From a checkpoint of a small multi-label audio tagger.
Data: trained on simulated modem signals in the audio band, 78125 training examples, 32.8 epochs.
Rows from block 8, named by matrix and row number. Each number is 500 + 40 x the weight over its row's rms, rounded and kept within 0 to 999. All counts start at 0. Numbers have three digits each. After the name is the row's rms in percent of the matrix's.
# conv: width-3 conv, dilation 2 (model.blocks.8.conv.weight, 192x192x3), inputs 98-111, a 3 kernel for each
conv.49 100:525509493548551530512483449526554518459570516548433432484575536522451475536520522491472488507545494459534517501553493533441481
conv.50 107:483500492514472387467465501515505471527509521500519514475461501483481491555479349423411478497503466483510506498498492485454534
conv.51 098:514539522392435476504541491486479511473461489500498428510459546508538509511455525483474476492549524507477488471535518513553476
conv.52 096:481487472501464529421393530509521527572490499500495489515527523436388557483509546478507518520475486476520436524480501502463560
conv.53 096:443499493528535462573496448499553532501515457510494457526548580592486427561519489519442421493533473569480489500521479544473469
conv.54 096:549513460497475521549479520540524501534466516548498521525489522556502536513493533472568541591486492495501470568509476473512510
conv.55 100:520512530494488539539531528524562574579504532510504549486486555536530520515468473493564513575515542501482435606547563521553466
conv.56 094:434525527551470482595445512553521498552457552490509501558540548591469552542567469501503563494489534566446551517505536528454514
conv.57 098:506499472483472485562474468505504546491436545517478476510533667573484480559514538390490492542515501470461540516518513457502447
conv.58 097:502570549523474548535435518557527593521470456494465555509506532491437495519577570509485518510530514421460470522512536485508477
conv.59 106:457532522540499492441404450496482505518528514441440435486487548455381421444492470487481451447512498525511498478504526504441444
conv.60 092:531487445481477520562486521519523538539502536553509528551537489546502549558547537475575494553500494465498502511504490498510533
conv.61 100:445469493549510538477379410512485565543557528495440503515484490509414437509492503528440410469506510549512503485491529561421427
conv.62 100:437482491555527450540501498517510515509472528502492423485526601540514507571551429511439498498491514520485564481486516570527508
conv.63 101:530508435528521502512487489506500436537523525541543487441457511518494498493527553412533576540506420497522503544534443467552532
conv.64 097:489471501559488522429482548584519569441401477516472514553468546456510562531587495508518476505437506483460519521433529483547574
conv.65 104:502459464533567476485477511535521477478465453544484444534485460491496495537500567480429449511502450530477467512462416436449561
conv.66 098:549670617440446477544500538496522509422443457452485476483518567549480532474471457507494521467549518433425448475547516530531509
conv.67 099:479507418499518548525534479550489499496434469476559495472371373536533481447523551508517485526531475487522480532531476495529470
conv.68 101:511424437581547540546518496536534536547519550570514494474506497549546493518535493567601487537438506493576525535467513555548449
conv.69 097:513458553444457506486463489504496498509510503541488518390439460480467483494460456473473573520476495538543512531495502541441506
conv.70 103:485534570509507531458457400481485563521560494424455513501491472445419371533540545495447431430517522500504475446503543514466417
conv.71 107:504483539555513520565516425518490545541506501455482519532552542558521380518534543509475407542467499510501489550453504537468446
conv.72 103:485483485422411413466528534432445438494473480415459476497474510454530531462517476488503446473457479520529544468460466459547516
conv.73 106:474522492530499509391416470494503500488543483509439493431457420376373467520471503448445454458554496476523488456551491492440510
conv.74 099:507437380549524484482491478522500503486531536582515419485521526479504496517554483441556529549490473483560601513483475427521527
conv.75 099:454548470504411429464528512497444475478448471455479466478487532471543523524455467425475489480534486518524541485536497472518509
conv.76 099:505488511464500523485554477487470504497559504564556547469531510490567453578569538563538475514490501484568438510496501549518438
conv.77 100:478536492549523452555493532542523405542510518527531496487508544570485547548507525481469540504526479557478560510517458507429512
conv.78 100:508534495546507441583500500582493421557509498529544515488484568582498496551524505434523545567526480516458522593522470492504535
conv.79 099:463528452445500490525458489476546488573520417490517515574502441523471480473425416441481526504519460550474447515546474490452543
conv.80 097:520471536553495450529481565571502446472425431520451496537483550554486551458506533447523505487413503473392490479421481470503514
conv.81 102:471551482533541531448437465514543534490547498492486512531556478491416484575535579520474473445570478534495489447570485535423485
conv.82 097:544537475461462509527490519483469476530513553524510506446424522534487499467478420476539522575549515539491518587548519505529492
conv.83 093:529513421476501473510510455512483483437489551534543427495525571517511466505524502463508544524530458469561596494503473476532524
conv.84 102:463505475483500388463480477521559476466491448527514497586536558470517470558488494481461433511539470487447494504551461513413481
conv.85 095:507556519484410455479539537460451456511491527435410460485498567480517555488465528463503471478499486535532564480505500506512525
conv.86 097:470466411445478478477492519399405431515522537522529526529469451479493509500556509558536512499479459553556583469469450510495510
conv.87 102:540465491542539510514489384498512489529502449499522500558555502519507348507547556454503476563470443470497472563469431458456441
conv.88 102:478443407527524509478526492537518490540563544544526518470483427486538484593615533515563497500462484529594553517478480553560484
conv.89 100:469479464438391584453511513518510540507443427484450509567481508463552505560533483478439451499500491515501503509500478493503474
conv.90 103:695520525494499542476423515535514500490493487502498545494474465487434529522529584491485463528469500406433459529483493454463483
conv.91 101:584486499446440501561484513500467471441497545506499536516486487548486529517507558480524513501463506368428487459459499516532518
conv.92 101:482579500506530513459520470522541530468497481455510508547525501488516475564540606465414426407568487533485502417546493525477479
conv.93 103:469530536510536561462465418495508539494539500450435504544557505475444445527511540509455414425540516525509454441521526559461438
conv.94 094:543518487476488485411447498485440391451497505518471501530505497442450523528460476466547531512472484443521539494490478510463494
conv.95 101:594503501543502509517503528535516513537506514593578582476446497538507525562545531505605525588485505499472468597495511520541489
conv.96 094:536517523503475480514442549513471461392417457486465488495463510531474568562488539403488468472472507381413451438486494492502526
conv.97 097:543493552474438421517470510485450431473457431480394461542486495527486527424420515451476468507465480460418479495465456453504560
conv.98 092:462490520540550484474502471514542555520524459489534512562568588475503426549514473487462425509529477529484484511502491446490463
conv.99 101:470531537458484559469525473513538608517478465503553545521529573447508473555547579513516446484524503473461466482512527491492415
conv.100 102:463509551503495524500471514497521576546517489453501553551542551486449469490487444539457404472506510573487474492479538455476438
conv.101 101:585477504486506550518522563498496497505494502542537565498477423499517548486524564446534450600483523451507499561501495457527462
conv.102 105:551474516523504534567501455508494484510492507517499554535538485582505429520491511551549452548446496484511442531468473534474379
conv.103 099:516491474499492492511497546489475480546501483496536554500484505550522541508539562576595484542490490527540468566488489513528511
conv.104 091:522508489496474523469459495453451487493531586571503519361386406462452496533518494496489475510497551479536539496510551530504474
conv.105 102:525474450530531464499469518528525474555483465541506485455474478501498485500540524422534556548479431469552510565490450487526535
conv.106 103:516601568489473499438464489512520549484533471506478513481490485446434476515493538457444443482597523481495477479584525480474488
conv.107 093:461518524547491450509457538549480468531447519461530479497457540500462537516529462484458474499494533524456514530477514483496462
conv.108 104:525530518491470499482501512500479503529519536518494501423468504456470505413538489438499490570582558513538525551559548452472472
conv.109 101:564442466515529520513515547495506488481482493541558518483509481478532544445525496497569565588422484418527523559447474411551520
conv.110 097:538624617447506514528475430511522506471514514447516499539532498549471459507506508508470524482546530474485433488545533538505520
conv.111 100:516521503445455408436444504432466426446483451430443447524490501465468538531448461487489445468535511431449471441527470478480520
conv.112 105:494502527486530537572493478476523487497548519518464509477559459566465480519467556459418431493547511479524503461541496521431505
conv.113 096:429497493512480498463458480433469495485524523499474510377385459472425491551513512484450472432503532499528537411489520547475486
conv.114 103:495520520498477487470459511475497509510534494508483489420462481462429515439474450489471486491576513501508491511561519498454520
conv.115 102:567515480537487535524478505532481492508537547560522525511478453506468526537568587509495503537491496475505519554486490516470518
conv.116 100:511538540556519476592509482556555489568532506525544548527495539594514480548501509506534513538529528544473460585561535513516478
conv.117 104:521531499549499518475457481511465462519575554510484456467460491454424480493567517481484520497522501501513499517527515477486513
conv.118 100:491550514515509536386383450482496547528543500428448504553515481418372439506531577520492466454516469474472452471509505471421451
conv.119 101:544488497588504516580495480551511504559510536622532536488475489584507492584537530498556489593473522528481491603489521512525464
conv.120 105:519488442473504413464486463551548488472515473525497485562522485468517451553532545482439452524530430508475515528535418478491580
conv.121 098:507498464462387445523569555520501505507427461481463514498543557518552533504448405474510523516478467519527531503515478499563481
conv.122 098:496460484480489517491442504527497443520503520510491483439503494512455523554523554462438460474462487468475489518490479557469450
conv.123 108:487483460451456412464500509480410321453462482470454396509463487463518527494508459502495466478459466521504547457463440515519508
conv.124 100:534485463549493495555584516546513509553486520543508465428460541566570510481495465412565506542484504477475460553498498494604460
conv.125 097:572576540417462449531535508460513464468469521458493452442493564535540508495506481510536493527534524466505503493527518569559509
conv.126 103:524530426497541449470462475523527461462503495487556482550515520476486482557533525492478535492554421469493562490545417492544535
conv.127 101:473594535504490481454484495507550563475522473480490485500521555466443477506501535479443444455594485519488492476579518513452483
conv.128 100:449527480533510531432473529472522508508576498524503522465480482427432530574498529483448460436583504510521497437577505508429496
conv.129 102:460554469514537527424526502502536537483536478465515540547528500446495532577504595467447430407574482518472456427576484522448482
conv.130 095:503500482468485473460526461458465490438515492513475487478549493481520463570467501507475435459536481488545541425527504517468524
conv.131 096:500482488437479427514529531461477432417468496569538463483443542528544530558541464535513501508482519442483451474485478517528482
conv.132 106:460544524476516541484505487473521527486506495416490514536527485495489497571530587503466451394528518548486448409533518550494481
conv.133 097:475508525532510500549525534499496480580562590511526499504510569518502517466498456487511572519541542553534524543550544499503527
conv.134 107:449499469449484463450517495449427468434514504473513519554520541469537512584544547506488463416486486482493498389475472575479523
conv.135 100:537481529481479508390488537494526550564503451518501507493494509410493557537547520459498470520495504511523452524485512441509493
conv.136 093:447508492491471456504424517524500439507458523468511503561533559517455560573549484513498453493491540555446526488479503508410481
conv.137 093:525562573471440435608537438513526521541503469471507511544568569602524454543511513485494514528524490496473443551536511568501478
conv.138 101:474580490511543500440485480514559548455515465460509492528511518455468490563524580467420425414581482554476483440559478519422445
conv.139 098:516510520538549469445472545482493475568552482465523525578530548473491541407464433470477511530509478526485509565512491442478570
conv.140 101:562472501497493541494515504493467505520493525524504553502481459517529483480507501502562451572453533478534480542465513460527424
conv.141 106:529511481505516415526441458516557421527518462525541459500484569527480460503480490451509528595530440468486508591528404403483497
conv.142 101:537510506490448502445486518511487476494447534530450429418466523470509538510528418453500539499459483477485505513469506502539539
conv.143 095:485485479518487522573626554516465497524467532479499486429499545560580550512473485499511549499472499515472461492474511531580499
conv.144 099:517493497607531540533462469542499509606556598570520524476448477548490473540551526526517502546484538525522498561483540494489468
conv.145 098:470521506561500496494521541540475506508491510458529500485482567464503540532520492527468489447490510547474519486485518512518502
conv.146 100:539409439500517447494537528524493494442478450528527458484536478491538517527537504445459525506459463472564551479436458462535541
conv.147 101:491490476514532521460434440572552479454428461604585529480484499470483435417485470502483490457491465472502502459459460472450408
conv.148 099:513488528474534547503561431465498527363519514468481480461543484500538471510475563461471449428531500473541468402514510500496537
conv.149 100:493482458506502514546491497520517530520461501497458487522536537539486487481489497400406468531502524527504511527487504507504510
conv.150 102:490512490473477540470494599479512553506502434512485518483506546463468590519520520530595499466509511515516474498517520463552466
conv.151 102:469500542533558575532534435488531550550541495483512520499527489539518434574541571556529480500521509531518458492514519566481416
conv.152 099:472501534553526527472493492483508571573507479423511541540518520489502449481500492558514490488485498521507502530487525488461465
conv.153 094:504541516551476523521537501562439506498445540496580490464477567504538483519546474496466469460500539519466509496459529476507475
conv.154 103:484559566493488476472462452487527546470528462501454489473520519479437445500473503457442410474583517488501469481549518497457456
conv.155 105:369503466468468475490459501456448513505492512387450520556559557483493499512517503496446463409482492539508508415472520528474507
conv.156 093:510503465487513499484586519498476539390502536522530442459534512505584527549511468492521500441522524404542501443525512502623494
conv.157 099:492503505514464476493516525508478500544489457518515538579515527528540501524540496547566543492471490580536442505481489500572486
conv.158 099:535494482510535505506504507511522455458469401530548536468463407524505503556500593406510546542530497453464428519521464498505584
conv.159 101:491509502545543500534463405501538497465566487556434486461545486535467432555483491482439427514554503489510485500555494561432408
conv.160 105:458554538487511496538488475493529544546517498477544538530515546550445440567534555556469448461545508564491483477549528516459422
conv.161 096:499538534472473514479521459524543499529513528508503510509541490490509506483448521497489516457542500545493469437545496501468539
conv.162 095:500498459464473508517568483464420405489550467546503528458436414528555492548495498569556493511539485489525514472527448567523417
conv.163 102:501484479422427421446498511380372424507506503469509484505481488440498501472514418504536476506471496521530552486468492473502476
conv.164 102:453457524527495470497521540466474546542495508402473512567562565507559509461495429517522500487440487508506523506442506489542553
conv.165 099:479526510477372446559545511527441508543476490490489525538515470541532518477436371480547581521457480484527513509466501531581554
conv.166 101:448507505460486504456487549502545581468514471505544583526507514462497537548493576545475431420532524523482499450534537548484490
conv.167 103:468487482454462463453447470443429443455502458473381425545545510488461484478497482489478423499509452502515470482486441480436485
conv.168 100:461412393489522473475509525524512483518550535479495446570537540484522526517561532560490501515469444565557565503484466492497512
conv.169 097:469509514488514492495530555444512552516528503427470479550556624498535520448427355504470449511511468528480513526510500477507529
conv.170 106:482570509503521512495520504484520527485514479449537502538500539505492515589553615523453478412558496542477508436560512526505482
conv.171 109:511464440505508434417501551494490385496450466508506441487498517406507544427519500527497516510451431454469512509449384479498553
conv.172 097:507474418567563510499469488517498512514512547571555461556580544507481508539585530535537543513479482492559595509471497539487469
conv.173 098:545490471499494507515525553516507553528506554563527510534483514511539568519558536567610521584458503462502546577475506515538518
conv.174 097:472472473560531535541479476494485511548611659528484469457489497507464488513525506504523527493485503558556567481493530494474500
conv.175 104:506523510474542536441522497455506524458536527491557560557568531486524513584528591550518491414509507506532517428520520545483474
conv.176 096:514490504557464494596528486575487491569466533559488515510499583587539499510488517421545487575461527537482468588479513461557491
conv.177 100:497498511562489486589500465590490493579462516550514529531522574574519459563525553412506476575466514547513471579471520422494453
conv.178 103:478535499489501480517479471481510517402425435449507499545539496533493481493519486503459489442505484526467467434488469499456534
conv.179 100:529458475536537555532551509535481456441461471535523537485499429530557501458519550516550555518450490447502490512447458473519480
conv.180 096:463490521551518508539512494524521566524461452496532552561554550515515434563508479479450441483489496545465504504467504477510526
conv.181 101:496505481452518441450522480487527456399513403551509491533552552483556503547491534539469395455503445499510458442508422536460496